Rows from block 5 of a small image flow-matching model, named by matrix and row number. Rows with one number belong to one neuron. Each number is 50 + 10 x the weight over its row's rms, rounded and kept within 0 to 99. All counts start at 0.
After each neuron's rows are labels from the 100 images, of 14848 (inputs lightly noised), where the neuron reaches its largest size: "strongest on" is what is common among them. Only what is clearly more common there than usual is listed. The data: single printed letters, digits and signs in grey, bent and noisy.
# gate: MLP gate (model.blocks.5.mlp.gate.weight, 672x256), inputs 86-171
# fc1: MLP up (model.blocks.5.mlp.fc1.weight, 672x256), inputs 86-171
# fc2: MLP down (model.blocks.5.mlp.fc2.weight, 256x672, transposed), outputs 86-171

gate.81:63 49 48 63 49 66 46 60 48 48 54 58 53 46 45 48 46 45 54 48 54 54 61 57 46 60 50 57 44 44 50 35 52 41 57 50 45 39 47 51 41 59 52 47 48 35 70 62 50 58 55 43 53 58 51 51 44 77 63 40 57 34 46 49 52 67 45 51 49 41 43 54 54 40 41 45 47 56 57 53 37 57 45 46 67 29
fc1.81:45 49 47 49 45 44 59 66 36 48 64 54 58 50 60 42 45 54 62 44 57 56 41 54 64 40 75 47 53 42 70 53 46 42 61 57 52 59 37 50 55 47 51 44 64 35 48 56 60 32 61 70 65 49 57 57 57 48 56 53 38 44 55 48 45 43 51 37 40 50 35 53 43 45 48 74 54 69 52 56 50 60 56 40 54 43
fc2.81:63 37 44 52 60 55 44 44 65 56 52 39 62 43 47 57 36 61 48 49 49 45 58 46 45 52 31 44 54 72 46 46 46 43 55 37 45 38 52 42 50 47 46 39 46 35 61 67 47 51 65 31 54 42 40 48 33 53 57 38 55 50 50 59 40 50 56 52 46 51 57 49 45 57 49 44 44 38 36 42 40 50 48 59 48 43
strongest on: dark on light

gate.399:57 63 52 43 42 43 58 44 53 42 51 58 42 52 51 52 43 49 49 62 52 55 43 46 53 46 42 58 55 63 57 46 44 32 55 55 36 63 33 56 75 53 62 66 66 52 34 59 53 62 46 51 46 68 52 33 26 54 56 59 66 37 59 46 63 52 51 56 55 53 43 52 19 64 47 47 66 57 43 44 58 61 57 43 58 56
fc1.399:53 61 50 41 40 48 39 65 46 46 35 44 42 38 42 47 82 49 53 56 42 45 50 38 68 48 64 39 41 45 48 49 56 51 43 32 42 58 54 50 50 33 61 55 48 54 67 52 46 47 49 39 63 47 43 41 56 46 43 42 44 53 56 42 52 50 52 54 65 58 27 70 46 58 41 40 62 52 66 67 39 63 67 41 45 43
fc2.399:57 48 40 52 48 61 50 52 44 57 50 64 51 39 67 49 53 56 29 51 56 46 56 63 40 46 53 44 62 41 50 56 48 57 51 60 49 37 50 40 41 57 68 39 39 55 36 47 38 62 11 63 52 35 63 57 52 54 38 47 52 51 54 53 39 42 64 44 28 36 55 29 52 39 59 52 59 33 52 44 49 41 30 52 49 43
strongest on: sans-serif

gate.511:42 48 46 55 58 53 31 61 62 54 47 48 52 53 42 53 52 59 52 53 35 48 57 49 51 54 42 32 46 50 50 61 41 58 52 41 43 61 50 52 50 53 61 48 66 36 56 54 35 42 50 44 55 50 35 68 42 48 49 75 75 51 45 39 71 30 45 46 62 61 56 54 35 58 30 53 47 55 50 42 66 48 59 66 44 49
fc1.511:58 53 41 50 45 56 50 43 56 55 53 45 59 41 59 62 28 56 64 59 50 49 65 68 57 32 32 47 44 64 41 64 58 52 35 38 49 35 49 57 39 42 38 64 54 67 32 60 50 46 41 53 35 53 44 42 49 58 55 60 49 48 31 36 43 36 42 53 44 53 44 55 59 28 39 50 47 28 42 64 54 44 40 41 52 55
fc2.511:45 52 46 66 41 57 57 52 59 51 53 58 61 46 52 58 58 69 56 45 55 69 62 59 67 42 36 21 43 45 35 70 57 64 63 42 66 41 67 40 54 53 62 31 57 47 50 54 47 56 67 55 40 60 44 40 53 55 52 55 36 51 38 49 50 63 63 31 72 51 60 49 50 39 58 61 56 38 50 48 52 66 39 42 34 41
strongest on: capital

gate.545:53 63 44 52 46 51 53 53 51 51 62 32 49 55 53 47 52 51 48 48 52 58 47 57 67 62 55 57 56 34 48 69 63 34 50 53 53 55 39 63 40 33 50 39 38 53 49 60 47 35 43 55 39 47 39 30 42 48 58 58 63 41 40 46 47 41 54 35 48 56 37 51 52 63 37 49 40 56 51 45 53 64 55 51 37 69
fc1.545:44 40 49 40 49 48 45 45 52 47 55 47 45 43 37 55 30 38 38 46 36 43 67 64 43 43 67 48 46 56 61 58 66 50 44 38 51 53 47 47 27 47 36 33 52 54 40 58 61 53 53 54 47 58 35 57 39 56 47 54 49 42 61 51 60 29 53 49 54 54 46 77 49 59 38 45 45 57 54 66 41 53 43 45 74 49
fc2.545:55 56 53 52 34 67 52 74 56 57 40 68 55 42 79 57 56 79 53 55 45 60 54 43 53 43 44 50 47 48 38 48 39 60 50 54 58 38 66 39 65 72 47 57 60 47 56 57 49 62 28 46 67 21 64 36 49 56 41 54 31 63 39 50 51 55 59 69 54 53 45 37 36 51 56 43 44 52 38 61 55 62 46 51 42 47
strongest on: sans-serif

gate.231:42 55 35 51 59 48 57 49 44 32 56 55 55 67 57 35 42 61 38 49 54 51 38 42 64 47 41 39 50 42 40 44 65 53 33 52 59 60 36 73 55 50 49 50 45 58 53 58 46 56 47 53 57 58 64 34 70 59 41 48 47 53 44 37 39 32 69 53 59 44 51 50 64 53 36 46 26 37 52 55 59 51 44 36 44 40
fc1.231:70 44 30 52 44 72 52 40 28 53 60 61 54 39 66 59 46 46 50 50 41 47 46 50 56 42 60 36 55 61 27 49 53 64 47 33 49 42 47 33 37 46 38 56 50 56 38 47 58 77 60 52 55 68 42 43 51 59 37 44 35 47 56 58 56 51 37 50 71 47 64 49 50 50 55 74 57 47 51 51 46 68 42 42 43 46
fc2.231:54 45 64 66 44 44 41 54 46 51 27 30 42 35 41 43 53 43 59 50 41 53 67 53 38 57 57 68 41 38 57 57 35 32 67 57 54 49 53 47 62 57 54 60 64 50 48 51 60 42 44 53 44 33 49 69 38 30 54 67 47 58 48 31 36 60 46 56 33 55 51 49 33 49 63 46 43 60 54 58 47 47 49 49 68 61
strongest on: bold; dark on light

gate.68:63 52 39 46 31 54 44 52 45 56 46 50 59 40 44 50 70 61 55 59 30 35 60 54 56 52 62 54 62 56 53 46 45 55 48 51 50 52 40 46 49 61 42 30 58 45 71 68 48 70 39 52 46 37 62 54 55 54 44 54 46 60 64 57 48 44 54 50 63 43 44 30 57 27 54 55 57 52 56 43 34 54 55 61 50 45
fc1.68:58 66 61 61 58 52 43 61 59 46 55 49 38 54 39 62 35 62 57 72 59 43 44 29 42 47 39 57 43 45 68 44 54 51 53 54 55 32 46 43 39 65 51 59 49 53 58 34 58 60 51 34 54 25 61 54 30 37 51 70 38 41 45 52 57 29 44 27 60 67 53 42 42 53 34 48 68 57 41 71 42 42 40 54 51 42
fc2.68:57 63 53 52 67 72 29 47 45 63 56 69 48 56 60 60 61 48 42 39 43 56 56 44 66 29 40 40 42 45 48 46 47 61 54 49 62 55 43 60 40 57 61 46 54 51 36 61 38 51 42 47 45 54 36 58 52 57 46 39 59 45 51 31 40 55 62 46 55 63 41 67 27 73 60 45 57 49 60 53 70 65 48 58 41 52
strongest on: dark on light

gate.624:26 44 57 59 52 54 40 49 37 52 41 51 48 53 51 51 46 57 58 61 58 53 61 63 43 53 49 62 25 55 40 54 61 51 45 60 55 53 60 53 47 52 49 51 63 58 37 78 65 41 39 39 58 52 48 29 44 53 51 44 64 49 58 33 68 68 45 50 59 52 34 54 37 65 54 57 58 36 54 32 41 45 63 60 46 63
fc1.624:56 55 54 28 71 59 55 53 51 63 55 39 48 56 56 55 51 61 62 63 44 54 61 27 51 44 57 39 54 56 40 48 58 58 49 48 61 50 51 60 55 63 61 30 51 44 52 52 51 49 48 64 61 52 48 56 49 49 63 35 49 59 67 62 43 70 53 47 65 46 53 43 41 36 78 37 56 33 48 40 49 52 61 73 31 59
fc2.624:61 24 40 54 47 78 40 56 50 47 59 76 56 60 57 55 35 49 42 32 43 38 49 42 55 28 52 39 62 46 56 55 40 53 50 38 44 49 39 51 49 53 63 70 55 61 40 59 42 59 38 50 60 44 51 55 33 53 35 43 59 62 57 37 40 57 63 65 42 71 37 38 33 67 56 63 57 46 49 54 39 50 50 52 37 45
strongest on: serif

gate.349:62 44 60 59 38 52 34 43 60 53 29 54 41 44 57 53 52 58 63 54 68 45 59 58 46 53 36 56 46 60 33 48 60 67 47 42 52 33 51 50 62 52 48 64 59 50 50 53 49 71 49 43 51 32 58 42 65 48 64 51 47 37 45 60 61 47 30 55 62 48 46 55 53 61 50 46 56 39 44 48 32 42 53 47 46 58
fc1.349:42 32 52 49 38 66 51 47 55 58 51 67 53 51 57 61 40 57 48 51 43 55 44 44 51 43 43 57 34 36 49 53 43 41 48 44 29 46 59 43 43 64 61 66 47 42 45 48 42 54 62 45 54 56 74 46 29 59 44 60 40 55 53 46 51 36 57 44 51 68 34 53 46 47 56 61 60 52 67 60 47 53 53 73 58 58
fc2.349:33 56 49 41 49 41 44 53 39 37 59 53 63 51 50 30 56 41 62 33 57 52 50 43 59 46 52 47 73 52 43 61 45 59 46 49 58 52 48 40 39 37 56 38 45 52 58 46 51 47 46 59 41 70 30 61 65 40 33 41 77 37 45 60 60 47 48 54 48 40 41 48 52 40 60 38 53 58 53 42 66 41 61 43 47 36
strongest on: serif

gate.124:71 50 39 53 52 56 30 50 42 48 48 68 49 37 52 59 57 38 66 52 46 43 62 51 48 53 49 56 51 56 57 44 44 64 63 53 36 40 38 62 54 62 46 47 49 47 44 55 58 70 58 53 52 30 53 58 59 47 53 45 32 42 36 47 44 65 58 44 60 45 54 23 64 47 50 48 57 38 68 50 41 75 66 46 59 47
fc1.124:36 49 55 49 52 38 62 55 48 58 36 50 41 52 47 49 59 58 38 67 26 43 54 32 51 48 47 35 54 42 59 43 57 41 48 36 64 55 49 29 60 51 56 52 30 48 47 53 50 51 50 58 54 40 26 38 41 47 51 52 51 67 58 54 39 47 53 43 56 65 49 47 44 56 66 50 50 51 46 56 61 52 59 55 41 55
fc2.124:60 61 48 55 64 63 36 57 53 69 46 54 54 46 47 63 56 39 54 57 44 47 51 54 52 34 64 60 62 62 65 41 21 31 52 52 46 48 56 50 56 42 51 57 50 56 67 61 43 57 44 47 50 34 52 74 37 39 55 35 51 55 58 40 48 53 44 43 45 63 28 39 34 70 38 60 68 63 57 53 38 65 61 61 63 53
strongest on: the character $

gate.19:57 38 47 53 47 50 60 69 42 47 47 48 52 55 56 52 40 33 52 41 45 33 74 50 56 51 65 40 50 66 32 41 43 61 58 49 28 31 28 46 46 46 39 33 69 57 47 57 55 48 41 33 47 59 61 37 49 55 54 66 61 64 51 60 54 42 68 83 51 47 29 54 43 32 38 38 51 62 55 39 55 48 67 47 56 35
fc1.19:56 56 49 61 41 36 57 50 42 49 53 47 44 69 37 55 45 48 67 40 62 52 33 45 45 49 40 42 48 51 48 51 53 55 40 37 56 54 39 46 57 51 54 66 48 46 59 59 67 34 56 39 43 65 39 57 43 48 48 47 56 42 39 54 84 52 44 39 38 50 62 59 40 64 39 48 51 53 46 58 54 76 37 32 46 38
fc2.19:59 60 41 49 42 44 49 72 41 40 58 46 44 31 48 50 62 43 46 44 33 53 43 68 48 47 47 68 49 39 44 58 36 50 60 50 66 59 55 48 52 30 36 51 61 60 52 53 46 39 45 53 33 46 52 46 49 58 42 43 48 65 42 49 52 49 43 40 44 57 49 45 46 59 46 45 47 72 57 57 57 55 59 43 56 54
strongest on: italic

gate.242:58 62 46 58 64 69 45 42 34 76 34 58 52 54 43 63 50 59 44 57 58 64 59 43 68 41 47 36 57 54 55 66 47 58 49 50 59 60 34 51 67 69 44 23 47 61 43 40 43 56 50 53 50 49 62 62 33 43 57 53 49 18 61 33 63 48 48 64 51 69 62 45 59 44 55 40 52 47 49 36 54 57 51 35 34 49
fc1.242:39 51 49 66 50 61 66 54 43 47 34 63 52 48 48 54 43 52 71 57 44 49 48 46 71 59 47 49 45 52 48 64 48 53 35 56 49 53 42 51 52 43 23 48 61 43 42 44 72 47 61 50 44 55 36 48 52 43 39 32 61 32 53 29 46 61 41 63 38 47 47 66 51 43 49 38 50 53 58 51 53 32 36 40 48 57
fc2.242:49 55 65 42 45 32 19 38 50 45 55 42 53 64 58 50 59 48 45 47 38 47 58 41 50 52 49 51 56 55 65 45 58 52 50 41 51 37 58 54 44 47 30 52 28 56 52 45 52 48 50 42 68 45 55 46 56 50 58 65 44 62 57 65 61 37 37 45 43 28 50 63 53 51 41 59 49 57 51 67 49 58 59 58 49 64
strongest on: serif

gate.130:62 33 52 44 55 54 40 55 57 41 54 45 48 58 54 55 66 48 64 45 58 46 44 34 56 39 43 53 52 43 66 60 58 52 49 45 51 53 38 51 54 57 47 55 47 43 53 56 46 48 35 39 62 44 58 51 55 46 46 46 47 41 63 43 39 67 60 50 68 35 39 45 57 59 56 32 61 42 53 68 51 52 53 52 47 42
fc1.130:48 63 41 46 39 67 77 52 55 48 61 56 62 51 37 25 38 47 30 38 54 50 48 67 63 57 53 61 54 52 55 37 58 59 35 34 44 39 63 54 34 57 44 37 66 61 51 43 40 41 56 50 41 39 58 62 54 65 53 47 52 70 35 62 50 47 61 48 43 48 47 44 50 43 51 35 33 47 57 38 46 37 48 53 39 42
fc2.130:65 40 46 68 57 45 47 43 57 36 45 54 38 59 59 56 69 55 52 48 54 49 32 47 45 64 48 34 60 43 52 38 43 54 49 55 59 52 60 39 53 42 53 74 51 36 40 56 59 49 44 44 33 48 44 38 57 53 41 37 65 53 47 30 28 38 68 68 58 56 62 49 35 42 61 55 51 46 43 81 45 55 51 57 44 39
strongest on: capital

gate.460:48 48 40 57 35 45 58 51 45 31 33 74 48 62 65 50 47 37 51 49 40 45 48 57 55 64 34 55 60 67 56 46 56 33 41 66 42 58 54 41 48 46 45 61 48 49 38 42 61 40 34 60 48 43 77 51 48 55 54 48 59 48 45 57 51 41 39 76 51 36 44 45 44 48 52 34 41 29 55 65 27 44 47 58 56 52
fc1.460:52 44 41 61 42 53 53 40 49 38 52 43 59 39 48 63 45 35 46 53 55 48 39 47 43 55 41 78 63 66 47 47 46 53 43 69 53 28 63 32 50 33 34 61 47 46 36 45 58 35 29 54 52 50 62 59 51 44 48 50 48 55 34 50 54 37 25 39 47 36 53 48 62 50 59 31 43 42 45 64 36 52 53 69 63 57
fc2.460:48 53 49 50 43 56 54 52 61 60 34 50 39 59 46 55 50 56 57 53 52 46 59 46 70 24 59 30 30 26 47 66 44 66 53 43 34 62 40 54 37 56 54 26 62 55 51 53 38 54 49 52 52 53 42 65 51 59 45 51 51 45 65 34 49 55 59 49 72 61 46 66 45 56 47 56 57 63 58 36 60 52 55 52 34 53
strongest on: bold

gate.645:51 47 61 51 57 40 56 50 56 42 53 54 46 53 41 58 52 61 48 40 67 59 50 44 62 46 48 43 52 60 33 37 56 53 44 41 60 41 49 46 69 33 50 53 54 66 60 39 71 39 61 28 61 56 41 45 45 55 34 42 32 48 42 45 58 64 47 39 32 46 49 55 42 43 38 54 57 63 42 56 50 61 56 43 44 29
fc1.645:39 51 42 46 36 67 55 61 46 66 53 60 56 70 56 50 49 51 66 47 59 60 39 42 62 54 48 41 44 46 31 49 58 46 58 50 38 59 47 62 51 72 46 43 51 48 55 43 46 39 37 29 64 54 53 39 51 60 43 57 43 47 48 51 56 67 58 42 66 48 55 52 29 58 50 56 54 61 36 40 39 73 54 68 46 41
fc2.645:60 41 55 66 66 46 48 55 40 46 50 45 50 34 51 44 59 60 51 46 47 47 61 43 33 44 39 70 40 65 64 71 47 35 44 47 73 47 49 29 48 57 32 38 42 46 46 54 58 40 46 53 33 36 50 47 34 46 49 43 40 56 42 53 42 46 40 55 43 53 50 43 56 61 49 45 45 38 64 69 47 36 54 37 58 64
strongest on: digit

gate.457:45 48 50 38 40 47 41 68 42 45 38 52 65 53 55 56 49 36 52 39 50 53 55 60 52 50 60 39 55 35 50 60 43 42 65 38 49 50 31 64 70 40 53 36 50 46 66 65 56 47 47 58 65 67 68 54 57 52 55 58 48 51 66 42 51 38 45 49 62 40 42 36 56 69 47 42 51 64 41 30 54 54 58 48 58 67
fc1.457:47 56 67 38 59 46 58 40 41 41 60 59 70 17 50 53 52 44 49 36 43 39 78 63 51 54 64 45 40 57 63 45 47 43 47 73 47 51 51 34 49 47 53 41 55 44 40 62 58 67 46 52 39 46 66 61 56 46 40 66 55 63 57 55 54 46 68 60 47 54 45 56 54 51 75 48 42 47 46 52 53 46 47 64 72 53
fc2.457:41 36 56 39 63 47 51 51 49 71 28 62 36 61 50 59 53 31 45 60 60 47 48 56 47 44 61 45 62 36 52 46 38 59 55 45 35 50 36 46 53 55 53 59 57 40 55 34 52 49 48 62 66 56 48 52 65 51 60 40 55 33 47 56 44 40 59 47 55 52 53 44 56 45 63 64 68 53 45 45 48 52 37 61 27 51
strongest on: sans-serif

gate.379:42 44 46 46 51 59 49 53 52 60 51 45 56 39 49 47 55 54 48 42 40 55 46 37 53 48 58 30 28 44 56 51 51 70 54 46 43 69 39 63 52 70 52 37 47 46 55 61 37 50 60 50 32 52 43 61 51 30 58 52 60 36 72 49 37 46 53 50 64 64 49 47 53 41 36 56 46 23 44 40 48 42 60 70 28 36
fc1.379:50 55 55 47 58 34 46 57 62 44 59 43 32 57 35 33 67 44 37 41 61 56 37 44 30 73 63 58 63 50 59 29 40 33 52 57 72 51 65 45 60 50 46 28 42 48 50 48 30 44 57 51 50 57 65 52 50 54 36 54 52 59 63 48 58 43 64 52 43 46 53 47 51 38 62 53 34 52 47 46 44 55 66 47 51 56
fc2.379:59 47 54 48 41 44 67 51 48 40 44 32 48 69 59 46 53 60 37 43 70 48 46 66 59 67 64 53 66 30 61 57 48 47 55 60 43 52 39 58 63 58 62 56 60 68 51 55 33 52 44 59 57 53 59 46 47 49 58 61 68 26 41 43 40 49 48 63 32 45 50 20 50 47 54 39 60 40 52 45 64 48 50 41 61 52
strongest on: the character =

gate.561:69 46 54 62 52 32 43 58 61 53 67 63 47 61 58 49 54 63 26 52 55 40 57 61 52 43 34 60 39 47 52 66 50 58 58 28 63 39 58 34 54 44 48 46 53 44 45 57 42 36 56 46 70 53 51 41 46 73 52 62 43 56 75 49 54 52 36 56 27 40 44 42 61 44 58 40 68 42 59 58 46 53 51 54 50 50
fc1.561:44 39 29 56 34 60 53 46 44 66 59 55 41 61 62 58 32 44 62 59 69 59 72 51 43 48 43 37 59 49 53 57 42 64 62 50 46 39 41 33 34 52 47 65 50 65 41 47 73 55 37 46 66 44 38 63 61 49 57 53 47 58 69 59 60 57 50 32 32 38 55 44 42 53 32 46 76 41 74 41 47 44 42 57 48 44
fc2.561:62 43 56 60 51 46 74 62 53 46 47 35 43 40 45 47 57 44 52 54 47 34 36 58 51 58 45 49 35 53 50 56 61 54 40 66 54 50 60 31 63 35 52 48 50 40 47 50 56 46 58 61 58 55 59 53 59 58 50 40 61 41 43 25 37 37 41 66 68 48 55 44 62 34 58 34 42 35 67 52 50 39 31 46 47 51
strongest on: serif